config.yaml
model: "image diffusion model"
dataset: "single printed letters, digits and signs in grey, bent and noisy"
train_examples: 197500
image_size: 32
horizontal_flip: false
conditioning: "none"
arch: "uvit"
objective: "epsilon"
cond_dim: 256
norm: "layernorm"
norm_position: "pre"
activation: "gelu"
mlp_ratio: 4
head_dim: 48
fused_qkv: true
qk_norm: false
parallel_block: false
dropout: 0.1
inner_norm: false
moe: "expert_choice"
num_experts: 4
moe_every: 2
expert_mlp_ratio: 1
experts_per_token: 2
shared_expert: true
patch_size: [4, 4]
layers: 8
width: 192
positions: "learned"
residual_init: "scaled_by_depth"
optimizer: "adamw"
lr: 0.0023
beta1: 0.9
beta2: 0.99
eps: 1e-08
grad_clip: 3.0
steps: 16100
batch_size: 384
epochs: 31.3
lr_schedule: "cosine"
final_lr_fraction: 0.1
warmup_steps: 800
weight_decay: 0.04
Rows from expert 3 of block 3, named by matrix and row number. Rows with one number belong to one neuron. Each number is 500 + 50 x the weight over its row's rms, rounded and kept within 0 to 999. All counts start at 0. Numbers have three digits each. After the name is the row's rms in percent of the matrix's.
# up: expert up (model.blocks.3.mlp.up, 4x192x192), inputs 0-191
# down: expert down (model.blocks.3.mlp.down, 4x192x192, transposed), outputs 0-191
up.80 091:512458473501536537467466547562519504438485549481428508527467534440431494495513536499495564584526446481426454448454456457478422517470467499474482459468557494570466459495508482458488459494380519534486477514529515504470508498424542543538522543514472519621611568463505545535623556482405478604504501427384473499467390609483528547548560461605453520534542477491529554536463534580534522481548513421562510521574543499394424443486529435578507527519526520476531582513482547485394352526538562493392525589487537579493513483466415528548427492507479579499438445491569488515482500593452432535
down.80 080:512496500493474495506517369464502577404496532493623508412506558494512505504515506520577472460443527463505522534495514492544582417597517610538519540537483534472391429535476488573490520451543528453475465476486548509554530549522506508457541540487552463450414513573446486554458366516616539439510508533596609512568515442459414434530482579478419522429568468476528488526577537455454535577410528396453516503401527507596474532616460543548451448475545491468475531450516464495533565546486442526536511474457533463495499551484547511448394507458563459430565555526430506481442468416500538512
up.81 093:573492519522441512514492443435501473536507543583417466507490508561567586469522449491446563527553491447459422473494492576428445410522446542549415427559418422556486526486492518485472439524533470458493471450603491472522442525546460457504458551516518508501492532421497448506525446615441458560480483551499498468434420518445534485483452546607520463487534497466549407464445561505501528548377463490541463525559485528505502557558435498619477509478547493508461521468661477574509469620510505599514420536535492495448415512514505442467403446454479550540510462481546602526411587592540534558
down.81 088:496511480412552552483455549534509483465512551529533499459516492381431513461529522486528521434469475494436556472473437545505550479602585492442516515508511510421491494477546473479480439547588521490517508531553449571536519413496455612510501393513462541487521480517542521571476405518639485467518443503522611503584570468420441482540528435444498585429474545513579485503541548488571497427334516488529549500476435537512566479510501461467495451435479458511466475498385484537477476519493518542500490445585518461421575587441432560529462569430475582516470583572473484515607468472537368517
up.82 102:530491460436477447549569481559577485489619477465579582522531528414497444535427456540497387586486501479597431521560554410493535567513448525603535521549512518459502464563526493503537542537554585494515479476447492483564588495479430559494437536502481452587498595557620405507485445562486631464426581478450410484493527567437567509462534439484400544466514528530531535499560509465473370489497436492528514416502532484511408454507454475446392476445522489436458498458500518511445571490556469522561535526491495491509566552501473444487541395474501503571502546495468525489504480487573417508
down.82 092:541556493449550594513568573443437456500538580501539537451424521459519512473547519520533424429545548491570452506500522463563538511508555534386471479418469518518554385507572539518483497590502459464485459532491415517465452511526539574465391464499512399504514431414484442489533494497454435530462449520507595506484400519469458511504490536504532488494473540474459517475502464554358513505515518422550543364440576527592531376488532441516441630364536461596521522442502469598584537510429555496500463452519511502522497519497431487576478544541423465550524487523435520497538533520499478552
up.83 114:472513498517429584483497491446504467508468532546478556523554547493557517447414443413529506461451552573422459537484467597470420492492562442500582477459428549518498570521587535445534569560526482377401544574567400525469418562546527473484439477544486507546444531489571604463515483552437527491456464432505455539502482474479424474516498503526509452454513536483489471491543574477560469552437567505585548506592450436442551505528371486515558475543521450513433449518438522550483521482463505397401419544558465447485571495458468492534556565468453548585418393610522545515529504511573471477
down.83 120:556505446500420487461462500594505432423470493521559515589549455433530562526469600501519418489529470499471507506596532521468592493556532500550618477545537567548483491482541530487488502505543486484471519498424534416442569467561502610587550563534464445405469500535553485535527461578552534507496493522454480526459598439542339450491567448535493520502545484467503440514540551471550576508459464467574555403433572556494599457419496461539522505548479546521462488523472490500517535465545535464459487507528489340420578576484571606482545505450398504480517442574512500511503538458516417453
up.84 094:554467498511462523564463532493562486514412457583533529444516533450393482494463488554478587477422409515496520475602543472486536418447484554504434500444521532516521551543517450421525489468456515439426504476529588520492493599528498445535503442525553504430503529455590453509412452452549490612404522516454435470539568575544536454529556450511531421537451513499466455545645538485574428564571571471467546488527453515506458535609579458498457524447552536534503496509477490540456537436423527590632504440549477520532454497516505528559425463481569419529622541499507449488522458511417539427
down.84 094:443600524558516479537431478474413479475564596429481506478457546546581416499521529533465485421478520486556562545503465565480564493416431513524508568585466513436449519484456558413518456453511491544548613445585468460519496500599437447475496507554464464485495505544451474443491515433438422440601485484532511536508489466456500404516574500451492576550524496520493436580556374457503551498480515493464424408481491482526443545433544541442532501551434482478410491545414588489544513488473502428480549492440577527437522493497562489482551575633513433471603465433506428563455591536495481538
up.85 104:572503496433414510503535404468485470528554545548539486507454473581529448467461437601451511515530547445455436486516527490511521465600460477503490568527544419467453390512482433552457494526548511526521470570499523429522475436515514496546495533586438458490472515443533447568527499505565522512529567431466505559460538531599454522448491512514476627435573479550601555565551523618447430424540520528548392478496556588551458517428354492538409463437537566474486525499505437538414479541516464481543554494490487457527490470514480474469374471487558490577603446489548520635507489545487534515
down.85 088:497459511574489528474553566479373465511392481507583525528471515487534525571540564522530450520496562536553534641479411540473452485468465623515591548538493549561508566475515546483384473531425333520423509516471484480499486540519551472528484391537540543511435443533457498493497436480460405441457392567560474547524567522488523541480442496437552542552487478577486496502513528445496529452460509542541467525448529473515604511476515501542552537524526481432492461548480424455409492479478523570461417428541572478475395421441524454471477511549451442592533464418593460477472493490429524501
up.86 096:508491447474469497559545499541584480459582496488564436463579541488391469464406501545489401630495561511461455397481557525537472478533493574514481534516433428496545470520493464436477577561398613527543486527481438412499477566453470566433561561427512480497387566507517409532452524542522523489431481487541548536523513534523464534468518549521469437497491476515480543609517521467395483502568541465516469448495525567519413521447593498467496478548430489491467502571445559474503521497470428511615565495517511424505639579533457484514488507466568465604442473572456493490522496474601411512
down.86 088:477477498600471509497513498430539504482472553494470494532533479506513424562509397504507443531465532564562467413484471418546531448498472588490406540491448529463512477494512504496508447459542561510396521498472523632506451497583576440562358568487547531412512510531427557502568423475475501493582488516542607496536478500594609516536475398488502397455504584520498448486538504469593502526561540511510547528623607513523506500543419508531532479485452498552566455456521561494592498466505533494439500467477513469564506550474554433533424555455479408475531505463413476439500426524408622502
up.87 106:523509514559584487535384474488483467504457540503522460517578522532558615466510460418506465492515500531475508509439502543468467527477468525536464521458438459495535616473542513511461489478492556489516507404511427503442606594466560506537503510452517505458457515524476556491586427501471563510402580521476453524436427431572447415521531561435549361380501468483477506570480562441490515528451520523528505497457468537570493549519599564482600422461426419582367541546444524540563463517487531523473503524516496391486453554551540414523536505452520487512531513536456537528661501575491429550
down.87 091:533522457504525417467550508535505479544485519452493503494583549560538509493522528409410484596584583444402515444450470473497520392482482483543528449495469441487515438479544524543532499557510564450484507426472443564454430528509545417464357411433492588396554532598478440426476541540525501462461493554508576517434501582593561570570484430470482402478439547513540446529475466472553553547516560508391535463481503582502431506562470444544529407475524499515444479469532476507402469492498511517427502464528582505543591511495578510565475539494549536530439568551437564465535479519449596538
up.88 093:470457490527542568415553519581616489451317523501479548509396548436500466481462568499483440564462493552571502501546580377481450508497499456487451463491573513461519554469540531450419609504506503479422511523498530530495554516496477491412518546428480468476449538505484461566549454498486560512508552438408512505570508421489418583518497529623557486503475405491557510492516516517505455499469470569505436539517507553506410511429469504522448562492542559561404552426599525411510442478534526475470553508435511515525576481538559531577481480502603560544478527365536501494562487581481454513
down.88 075:527520438505464471509531420457476749449591545484601573505436555464568474491465451513403480406486520533533494524488418503457543489411544578502511540536517451513463392519486516489559427554500521520526521462486532479494544444537508488507571461581483522515418559562488507431429526616590452476523476506518604490454514532465501460479536486471450511485560510503485419539500505514491462463470556512409474535567555524571469473469496563515530439462499473462566596432466465605502539465542490441561576457465518458514512546486529514452547443458470404427548466542502411592455555420496517473
up.89 119:488387521403553532373488518516504435589517446504573480548501529515467565505510390434467534447483496567533461495558486586432412480565474596472515518523484532448533418525506546533583546489501447438465564499486471577513374501488473538543496504472465463478412545443560463554599469516501573602489561479599480526435430545503519512473460575464452493521430446455543493506450502459460419555555502474469586560482513592518487531480458494550529527499531478497464530509593491426437465513516544535492504437492428512602432401558595562630525437455514476478500546501459429511573502490584501494
down.89 152:508459457454550446465518556472489459553433401481515487491499474574507488497505382528411481517462478539489491450503477523431426477584472528546493463514480478509557458468510514526601464544446463448427476616491547522536469428536453532559516601461417493436461537437550449547568462479423483555504555445565480527472451510464549522519507498462522453571416475445455440471397545501402442530511432459613571607507553488514471484531503467488534520484543545601519537533596473490400487487524535496457453448530517573628415517496527432545507392422523408477519498552543468471521401515592596449
up.90 107:585513494571457527524547521434471481553539481496441529481518546546498515498456494541528505551554461547571395563412477547446586417512541552471467580468461451432531456634582410456452552519503494498528435509567532606481555511484460520546558530416470478523529571478504470474566508578502505508514406452467470504413489466476442626612485510555456535559513507490497486538537458448467446449451521451510514514554542559593433439533479446521539502519493534456439398524516441459537429494583516614522494596521555524511549491480519463493500376381519497534471448518571510534520652520450462482
down.90 132:557541541471543489495579510482519507474449514471446422469482490484522457519513512491536520523478510541487465541516514424558538466502403418550625436495604403379427605535511518498503523513476571500490464560483522421517507463494533460460491576560464541560438514582575591504489524489562442500631597594554445497577574521539532458522479496391534505443526439531564466494484509518444432455549537499467428516458453498522424481576499563470453599455486557505506522600361436534398530553431557424454523476457524501522558445553492497577513506501570506396509459456520510466526531505425476550
up.91 125:530529411580446604416438516506526435410471563528508469620505593452473519502436463458546499426525439507465425561507513540519458584474497478487524509558569550541477456528569524579415558484491484495585548512541441530542527447467559516494483556508536492457448498456467426559503512528626585518434474494445481527549463553534448471464463533413393544523414528512447482440451520437530479440489492446496482479622506583459512523515507607575556544443414549461497516484561524452565454416464554570476562469463440447533466546497549577475590435458561557445533533426455509528539542424489518553
down.91 162:509542387517539509444513541475509486412479553575486549541445530463507432435502432515518515520491474567419412453510610574579472508434464398487499553531532460532398510485583459482451504537474595513544464472556462431522509475494574536530482612537509530429507471485546445508505619498532558522451530514462459506543525554551492580442455579422495513533559555499405521433471485520576411463493417410552573504558468501484529447541483450504531536524485587443531541412607486449494539409434545555475534461507484490547538509427541508487501385456543466519457503552619463410499435502413512490
up.92 102:446502548512511537466434478488544464459549484409570519501468506497352591546502439514566473474469603523597423515463473572513490502467481557418585527494491493422550532484509474578510595586553564546579539414467437514462432540441470469471556499437466509494544546429461551525512476441545529495454512475462493520487449427558451476510457556525543563610436546547506478436471481413488439525438495569497437548421541458470528471512543561507536508498450472456501568539535587365558501481506469531557556468432485494550472446513457568566504536495601550495511553504577501513486640438421519610
down.92 094:556525489442492453488588455551486688500431442579480532557439529549653459400511534537469548473461448552487553523518460501475533462519444458479439507518594438542473498501487436467493448457464494420444526563581455467533541492439595459374561476509479518562530505532546478541461511523545550417460521551493496496513591461458493555459542443467548481468548474440498540465506506498527520529547566403417549530517544534563497491532511509511544554523504471510513527495500439520480531550552493508455488478584571550570539500439514439520579381493382402498539498502481447445547491581614460379
up.93 100:481557543483506517567548459480571487493506558531476580500506489517599496470424503468494513506426483582501511524560402447471534580512445438584478483446492517408536491520657510509425528524556486394424596441560489499516546505527513548535414551579438418503481553509528481550444475465513441546568537564388531464416525527465493474482583472507528546455472522503558481550541429495481483569419453509527485545592519534485482513456391458492439472453569474501512534418539437605534558448527459419454489433464496555417502426425535491511497355473523604413446511474527578469477473509514459514
down.93 095:516472413513476490415552522508475589505539517535499497445404453475461539520528596479477455541503521441532586471442570480410490443487501491419525489596461493546573538512503482494568423502455566576485492536504445549523488591459511485368590443513588566551510446543507570528547572597527558468500505454547505443545496572555528499528535476448382508544442546534515437463490488467511539471566581435485512514426522449574534551548529508506500564543520593586510487620480570395556520500506610550576484571553448353536531496516552454513519544511523429503443503479451468461568435507513521456
up.94 092:490478445401457511544487486512515504498574550526527566453559492553497484534431552521543458571514472537441360535432472394471503472487465466523491546508485449565495527590537433482477556557471468502445522509475561523513509563521481552515602539463503486500406547510430458448455490563423533384414416472478612519461541532480559562508521486589555461496537566411462544426540491408507493487351515496577530484519514489508451492514499471524593480457417510525543436497459518522615536516450410587550461532579502502481562581480457429483548460469508503533460523470458617549482535562460368545
down.94 088:502496565574489415604522487505520536515443498463489466517512471433434467490476520550533531454452467503551511376500495545502437505602619583517441583465537549538463489492471485463511483494524545391441470455557531523564554547504478511492426472465477457578523526526524564477580537484534502537551543454534352543458555508453475443491523472486451533520511476532587542565504462552376600560474435443428485535559500511562574503452428410490469499496566510468539462443541449422573516445554543416574408517462420460564475461500554572549420527483517476528560499543417530454529567373524434478
up.95 100:499509532483493522618445512390451435520525561552444544531527470479510538527448498497531510457374428520492533583522459574444523590517424445518522490470514516462573544518571520525437522523523561519537566514544475458462393483484505478474543479582444507567535583472542534496512447534516461531516459557511449532428560478521433462508453626504425517411461539506521476443442513499570423504417574465496505566598452502472549559485460475539472488522600447539547481527493439577552546476556579384523419521509479520458518379482467429453569395471446559422582490530597544534518496564596478487
down.95 109:510527427507519482469506504410545445533553505468566430444472562491479512573574400522496487498542529479492465485495490398544468470590536533507457498431451483511578430476478521480465403527489572598429411518459522618531503567459563515490466573464521467510508530437450476492575406446458469508503476447563586479513425597510585496472490419456577470568433516524507509421495512516548460530501565470462521605452563495537481432491542493524535586543459576561569513548456518480622490427512544504545521515527482474430606501495541468451476532556547432576449577524427503487525434366503441608
up.96 099:558434491450553498453452409531537470451520530451513534423457547449551483536421542529505581552462445425501543456451486468491526500465507461487504441513553453535484440498478481516475545497401531560557460538554435570495442594496554503513540551470501424546493580506445444560494520515512462467591455473530507537485418454438448386492509561576477419543524478514490496574618544542586642536465539466442510575536600540428408488524466469595500533540463582487474608538487441509425352635504413560446487550479454477503479586496463524530513528508530485496517513465515518448549492555563463470
down.96 102:561453437466431452516555509501461480508550446506558520476620453621509509500484477420512446509397516543602414533505467491486517531514552554532440510568463477543479439485510502545515497349490454503533491517495527435501480501465497546595445470521467531356565402534519491488497599472472488569509431610400376473459541580490540507423428499532516422535406442525443530469549502486559484509490449584398510498422497442479548496540540483466541517492505512527484454442519584514571507490426470528490497532516522555470449508577437474443460477456354479494550444491616522476565508476454453503
up.97 085:667425454535493470469433531455572496509527523521504543490495513558498493478403593513534483594513397467551441556450452472515477550465374498515459540582496493544556518536533441506538518538493543588519478514427480565471454485448488572543465611505546461518485525523543437377539495570499510450530539438505601518430527573499605597542529442601561435519524535473485574485450486560456521540525557446509479593491473528542473482548464456493510437392445447535461493492484429555482509490536446561495513504497407531502487547426463423527564414458560453453498455404461495465452488385548470508
down.97 075:475499534458560556563473503567561457414547482521535553473531428418503462406482474517570508481533463437577569431451595459556522594608600509586494425412571536562446411501516523486519527426571447481518463534503590507506512460517493542401508460448557577464524542524493576526544524507499500492573497590467468536544466507443458450470466504507426431495568511474439548520530492491417461437479517477534533430445484572554595463512481366473539472497374430457589539500468521434558471460424561465462464557565457544527495495561483547429401429520475554520534544494529539531508484561540445514
up.98 086:514480423570499554411532443537510507518486434405515567498445515624479420485386454465461539440500535472515495440496478429495506569514502443482451525438530558458593464519535518525519504508612505458469467520431501489535480482536461466576377546510501552454507495413503489531526562525488527486447587492384500449402534520525569509502608555556558485485503471530608543579440498519522536462487451535525475445561557473506505461494414488562485497406440534532504538435538551469456503513580520511483539511426432537536539450330463524539477519457594484592517531545468586434509469497587465618
down.98 080:490499517439469517539532473444519613431528533533540449535441434483498530579567480495560486495449450548446395592533515479519502448475479609542531539539520465533460473527467409550441460551440562496492488442414525452480409486457485524470502483604458479480515607584469468505427415565511448559552460520544560511581427511506522524485377459442555583542546473487528396470615500489440453434497485511560509516375495490535454438530514561444536513480488502478545506564532439595481539441514458464565470511508575459519501517575498515438520521516455413434465493430571494535427444461359579537
up.99 101:519434563465593544599468561475542464518558513445460453444526506506473559594582495445501446474551502468535445568478562464463468595490513460524544548567441437532543449524433581426538504396441497459508492548541475511555523572420595520429476473509571449480579544488537435517530605519473481430481528471449417592551578444600462529537405595537598583540469433463488585511500458423504512502522499518540442544456509587435482472518417574522498465504446510457513473521487461375482444538544565470466565506486451488590468517509518482444482479488565506541487547474452459429543540475540418572
down.99 091:447550560541396423442543545511510482509524468485554599595471500584568488433530512554568529572582427433499492538558429600532540403481498413519480464486567549541486565496538432464523488514495572536487577520459556497415567496551512485466500462511449493483414494429400512498530386436495535476595549585491534476471546501542494470533414508457360499496506473552594516531600506473515522449489537479483537547477507424484606454475604470561588523521531497497493465513534548572611454479457513541413459430482516490426550500571521518522525564571500497477557453426532447568456494516535521451
up.100 093:618450565519536475437541507429537488463550428614455430528500505474547575476442520531558525589489503511480479573537512496482464511467365524459504566479480501553554473506555525515524547449506485542441498473515557501424532455433490570480508487509467440598493537516593541449465558464494508547439435547494485498536466556491484508487408502502429503516512509379452541524578571486508392468546492478552494640464449445453513446640575536646496589435482504592484501496555465516466505485559535519407521505479492440502444544568563492539551554468586482464583598504569455475488432476496419520
down.100 088:418546541528460606570373525489464503479528522449534439494489543502523537462520537505551525487601462477627559462456532508487554433580523544603518554620480559529429453501436475463457488544634485537543487534559460510453496450545435415477529484513446523458469529518423477579513486559480504418536445419491571550435425453477467444521492548415398584577559489503485448535536425417460543486442536536520467476480478552523597601439501506572501514547492470472536504506464552457499455492490515468486521527406528535431532449495545521471503485564495599461595490529443501600471606470561462531
up.101 091:480468471523461473625548480535463470513482562482576615519532390473498476589406582474497453492473461387489430494494444454443523550529476548497521610464558441499500478591558470493456588543446456516460589521459523441596546526521529569493599463386540413414542487430445517448495552553488519499551513469582449562527537564519551548483507434479454457506514595516525518435564465512520489452451446500566478516415561543577471477525477441529523451542505438517514436486428556494596515469386487486644543537548547539561511471463445426461481526448473458489470486539558484530503539535556460509
down.101 092:534485525468441515533473507417578484552453581512551497516440514448469456543512539494498526545494561624493505529544519556537486526495473458490554479535492491455480501535583514514568517542538502497355470441367391498409497455533537519508471514518463520569388572543595566479525502488487486504415519528540497467486548528543409565481425508415517539495456424543464610514570538457511473558493520372460474594509438527516538550473478524542482577453555512508417560468451388485368379495453594473439578471551528504497502484457528589564496483496478490523485580489453443547555455443522437564
up.102 100:507428455523590546479501526583581447503435457453526482486513529494469505486517665458478451518488493515522595482490557530424461515459498470390519491584510464616465546527451565354505540558443516501538558474480567480487561580518491564457562489492456478579487481522468509554535465458488576469504420446473470531579445540442590452503507427443454407444493456454489505579496551516539522466492543487452535569590472495513494586486586502579538601555457554460484473441445515470466526548476544500485570496492412424524467458570557393537560558499408517530558385536499536466553445430482496477
down.102 095:542455465485552574460518471490568574492529543590505536463489520403498409523524437477592459521422520467496472556498497523481528489519501561447556463533554507545491483461476461554474552522486576425548488597440440482530496558541530580456572424485437539497379514586590456535434503549514508532480512497490595438521457502579371521528503493466520482437423531502529490475546473493551592437489417471504622532574489502492503562415560444498443434533458452568411536536596429568545525536566450464406450477583469425573555556516547492436431423530474536547521523419508500533484437415473476479
up.103 078:519504492492462474469463454462410486554504541465483496464448527514610455528514501618460497529483459533450454548494453537443460490569466479495468466597491496558409415413532469536323463465504397581447568539485513491562529465508555475475472484541490472530530507492465588464502575596625468562475587504478491559487440475520446553497502484510491602477542436630608494502554492489497558471502513513459535531460483526561400557462457491534442487408588518487609609539472477609403457555442492480457541550518517471547474503520568498487559493477521421514539536496500525514563450539461394481
down.103 081:490454504495421526501516416599509700491441424487518489481512507492444533509493477599595486494453508431544501531462488571382491509610565634444536472502454408569477456487485440507559608487493511449500502494533445478470514511515499506531509518546470473476477526597472432660501421508517501494513488523460476399523531534493549512536424460430582503492511616521547526549502503447540462512462412456488473475518539463530532532553493538479524492551475523473446577473489443507560471448501451491548421449503469379499453532475539452546395558523505531391496463502547454479389434475540552464
up.104 092:491475350504523556510495412464608483465616517529482520502521519517462455489371547504548485575562514506534480427473443415454414479468453571522420566482562529565556485532545443408553578536508466453420503552490475539542502478431465654564445625542473457591491466503538532559483513531456529520501613431436554461502442574474449529490483443559402440473528437497516560561490461511525459435464500509588551534514522504478378491506487474502560534445451449519469589494541547500474502485508543483452557567491528530486614501481376526520470529458560531468502523517536538478550491471482476537
down.104 085:522490493512491493433579426571461505409595458557448491445475525453464455485443509593545449456409440362486456468528415523507499481542537546542441553487457545436456449481505497561497414526479512499524526410468492543463461534534521466446484546521553462379564594603482417545439408479592489479557435495576555517648454428482542504527561453456534506477503540446505464471526531527548571465470502460463589530538510539517496508459495493491414484551470472601537466605430497474576531478517544546521474448498555463507452519483521551510548466437583462395631514471460509526387499512479518494
up.105 088:569465531502512415386438545453499490537480573476454562537462451529490535482580633490430540510428460470505561545506579568461490474453450528526487501516432490511531473434536506544495396499568459512555496502445463438471545554528515391462457541563561537471561492477597374427527455526377504453570567449441504517497475491581483539543390494594437515534499433512549473488461509514447486604561517537446479520449604497544470472519480453557507494483516400512467590447517567434504452502549564584428502525435433550466468506502527484510494434505443548542571412442512518540439559544469603516
down.105 066:476486490464458571545450499569505777432400496461459477401538522467508509496514408533517502575432524544442517448540446555534508473603553487522517487509484477568447518529493482472517492588552542518449522508515451494446498422406515572474541419502466615521409505499522577549505504499602503479495437552523525394586550483506500522488519501523498518423533613550490557516515508457504491531444507432509489547467435506489493498498462509438540526440514557498553599492488458641463529545510471486553490443502465472526518565518446494569463527464485502464471568517504475543597442383511446536
up.106 098:545476504523520554509448506543450444596428537542519586392521603478551517479469488500456490463421426511502479581416520475412450512558556342454536453530488446556460514499552454391445536551593512529428565586495416432551536473529537457507499530604479483605438543509542437455496479425494418486554427540470477507547477548482413488508513591512516466450563481530539494377538503496565521506460574537414543566525477580575503476536528514492554511579530442522506513504489468495439445511496535516555502516494598504526492511507525458488393506482567549443577464577557524498469456483562472384
down.106 090:492434528605454555507531418471472544490484542501516552422543504523473544511618526509542463497516618420509493584543489442513471592514572437423500488451499402524552457511529459520460494555485481461482477409514464465483454509443498534518420560525439493462537492520485445493528565400417422518505529506478506449443565464475632570530472574606542441572472514566485549504513486446492459436569510537532485486473423442472423450551492501478554491527486475536424507500552396504522501456462495514529494486478626688514380485516443456512530533506582523493518532524417579497534542536424605480
up.107 096:524512415570532543435442479432518508531500543502446609462445514418453517426530548485510495565573526523406441473494578415523477368506489519519555469454487434494456500519465499495492392430508564594496493517570409518408443495466561542628499493570521509513534509534569475494536481547561453552478545623456550456426431490461385448476568527569481527519462516541537572525495559485534477474527468514415571498517533495417433536511447464504485399479463486448491451489525543450494534494589579458501595527476450425551424578605531582505572479502520567489499505563521481482540613491515492481
down.107 094:453498587510480498629531552502480506474468446476525408514533548485535520505489492537468478479413498447572436580495460439541440556564563565411466557526587577513548492488526538544467527658459388494425500451469459450494540527510545504458498519494504448502479523519512423486420475468470494548488451423555400579504466478508578594472479467466540511507518501468515484430495497543429447508451508524541510532381552539540446476479516431548524604507458559503554473473524476508586513524437435563504389457462545597486497384462441400490413522566495410532572553443529500462506539471483392582
up.108 118:470551498541537503607527470406534475441438411400477426595446435520563485512559538428584525512509520582493487402562534540460540438504429552543428569485492489494523528538536624579517472428452486518561532496504552594508485562487554531466540466490532528406534473484424500548539480539505610492457554439556512568537459451572499576501409471440534571465436429455466539587478576439519483520462405482507436582474467484464541500463539474570445562416462612461540444528537468515492541491504492425512522583499441451581513471491547491491556506488465392535470434427514500582521473518540498544
down.108 127:503471563521475598434481438551425566563522531559492486449498538506472534466529575518477467453490557406511530644519505509471536616487583448396595492492500424601502527500464489453446500502497459418512452430533435394498488514537471507437426523566409494482493517553417483445550549399451442470559472495461452496502529484464587510491467571572541437599484541554468524454551444435493478410567536586464583463489490429549524477478580565473537480617471457467464535574453476488481491487509506517487493462466591580463397481527495469535481556546569492461503537544439556551487561547500492402
up.109 095:490506395523556521497543519533430496558631453438596519538487567520499513485572477489524449492530543553546472426504528449483475492489496541485555540496433488493426543530502483501448493520506470499483486511420434452509600574491399515431515544412522501564493428537471517450492568565400482437462458610490485479612489576414543546449513483496468478545507489534479503463496509437459473563451501474430555405483485453556507451575431523436568591391485622491434463546546555502551509550452483619527601569610483438498537580505520473538616546454473455553489521556410516480559498482445498521
down.109 088:456415435407546481502470485496513464505393521518472446506471446537494502434458538575572533465484384492603515606515444498497442415375473487403464517493497513522521563493464491427579547423418538458617469375467586527478539496477541496402537451485491492407531532437584530548534471533554590541547555542449518510491447533516511447457488549470468507451484460473547458517493558544468533442451444565515511575572426578473512595517451515464420557561515515456454468595513472510478505510565525485481493437446516567474410535508565578514500483468549547430532465478543474498473459449578382477
up.110 077:553486479442465472517499574572439471536523538557539461498502610517557508501363450525470487404503427546426529444403531505481474511526530530497462588530442459477466434449506483539412549585532593485525520495516467509538590436558474598508616546512434520546464492474517574492494623477564467517475469595526450529520480588530461498576551488507516573481596537525490493500549514512507512477447569488490589473396490536571487500445500467441496438517577463537544580443416491470481446490464479416516463506490573446548574613500552395491456614455496416495504446595519508558554489514452487459
down.110 076:484498516549480481431527424508505418470460554519504532406467412492463459553599605595525551599534467466531529480545472564417496523476472483440524449477520502580479505495542441526488539413487388554499505490559584541461412528514556475472498493565461428439571452569495474412597439475441472498518516566466548491526562482528573469503439548465424519553377521524491458510485460469530512435533433476510475552495450386423476515576470496511511595527428535562465540533507465472593459466475470511485453433575506539490369478464486465553642440492522480495518574420484488519484475593444568440
up.111 084:529435438378486510438552532484552495453571507541525526559442475499501483530506455541474508503558411413441461501532505405501567470600496532486470504466595558492505468540419492524477416511503493522501557470548630534508411399337479483499460537573510514537555500492598453459502491616555434588439556534541499479512501479483518492501526528497416636571492449500579574445450462556490523494558436531524500405424612494555513560485435493513504493421453519482471500468591510447492547478479496530464500492469451546572481431464460557505486427475500563487518596462531528476430570398444474495
down.111 084:534499578575564507591459413511507331451406463503462453450590503510459525514450540501624559531481585433454482475450611507504498420518497458512597513522468543515452509542550542429551517536467493500523499557451523524430514530512536486442575468479511513428438497565465497619421451459442562442556416428468490520548478579430529551518555493538490452472561552492383516551458525500484444543440551408492535504540427481471560552504454529426519494552427425498474460554497504478462458472588457536501432476561483421520548561548573410496494511492464463467448422515433551505516490578566474464
up.112 096:515504482404456483498485532457417474469548546521493544556481418573510568542458497445510506572484470512538505461547570361463481527483477472452434578419509461419556520491496548511460502531459549514417537433414547543540449485409518513346491487555552512493526482481486577484506475494440449526368536532432577506577488516531545477464466532489471533518442618449532522384585538513571473475435460538551418516509547439483493495547512601492519499536489529553588513424578566531618476470512445547530486592542549468440505558441417450503558569514524473518505548517571544416401490534532448523
down.112 076:485533491438619510486491565513586400411461457491441444487497427566560530446490533462366445520483531493481556555497425485444439471427437513511476495471485506561494485514484550476514502552477464480495495489444566487452461554572518525469488612450485388496521533480498479489511442389451505454468493455558461558473471551457448431442503417538560508577496475487517546522392501479498469553517584480574593566473534470471529440447595451584578555567605575502466516474469495515416485590443475535383414423535512596467431485448565522514538504576487428516481535489471577441469435564516509475
up.113 119:515486488478499459490450529423454437576493497581529588472491455432470550526357454507564433503464544451526386537520535492422442461476593558453444483445494505435512503507545555503473407552556537521506619459554479555562506434522564521467525669530550620485605537468617530631460435492526494544458571554458457519458450446542485475505539542502503621530509548435595486450513530429555528457578596436489462540483462558479519480541495571403445490449454522494477508523511523451540497457482502531473432517572479500526509519465489461521551494472482461445526553421509511498443540473490435525
down.113 138:497509487521480500503437544445514470591495429530591559497547421460460529540433471552585494571526501457477446507573606593428436501436519486493416482391556586480437478480516443543513415524476427415571442537543510557417554481566546431485553535540483559479527543495563427522492426441531514500443577579519484518442567437462497553520532501589621477518441502425506507506464449514446438462489535418415498474503537426504435369509448549494508544425514573494528514471541457477489389506519491551518522535535436601531427581518476571499537493526465499453431550478543548402509494562487539532
up.114 101:518501524545452412525550490548539470545457496555483529469532438391465534476526436476502433566506518512536446494585531456421520435494529565526550555478583451478491627582492485426462547592495404434497531469483524446514527517510469514451552454480481512612419495559490520526507444557486569530464506380637526551572560526428511560496500462539576494450543529530459450470432510483444471420533450489560465483502511529550570497516419454434443516465582524508513425467515531532511601479386558418631504442607552401396480405456526472522492515451505486498474556532539473520487444531527492513
down.114 102:588512399452570530450549468349494530534469547491474479475510531573457515530434520494446514457452566577603451452452417527474553451452554472462536454629444536530399422494549522438551515393566556503470469593525438461467443469473477500566447488422458516416561491512588482507487554533529528570432464526489434469448445483568441534441439438577429408509396455459481538457514474523509470602522453511376560561493509556555527507503532516505518498470458449514482503529633525533545522466518455515493501418493420481472494522456538538470507478468423467514581513460489496503532503408488466571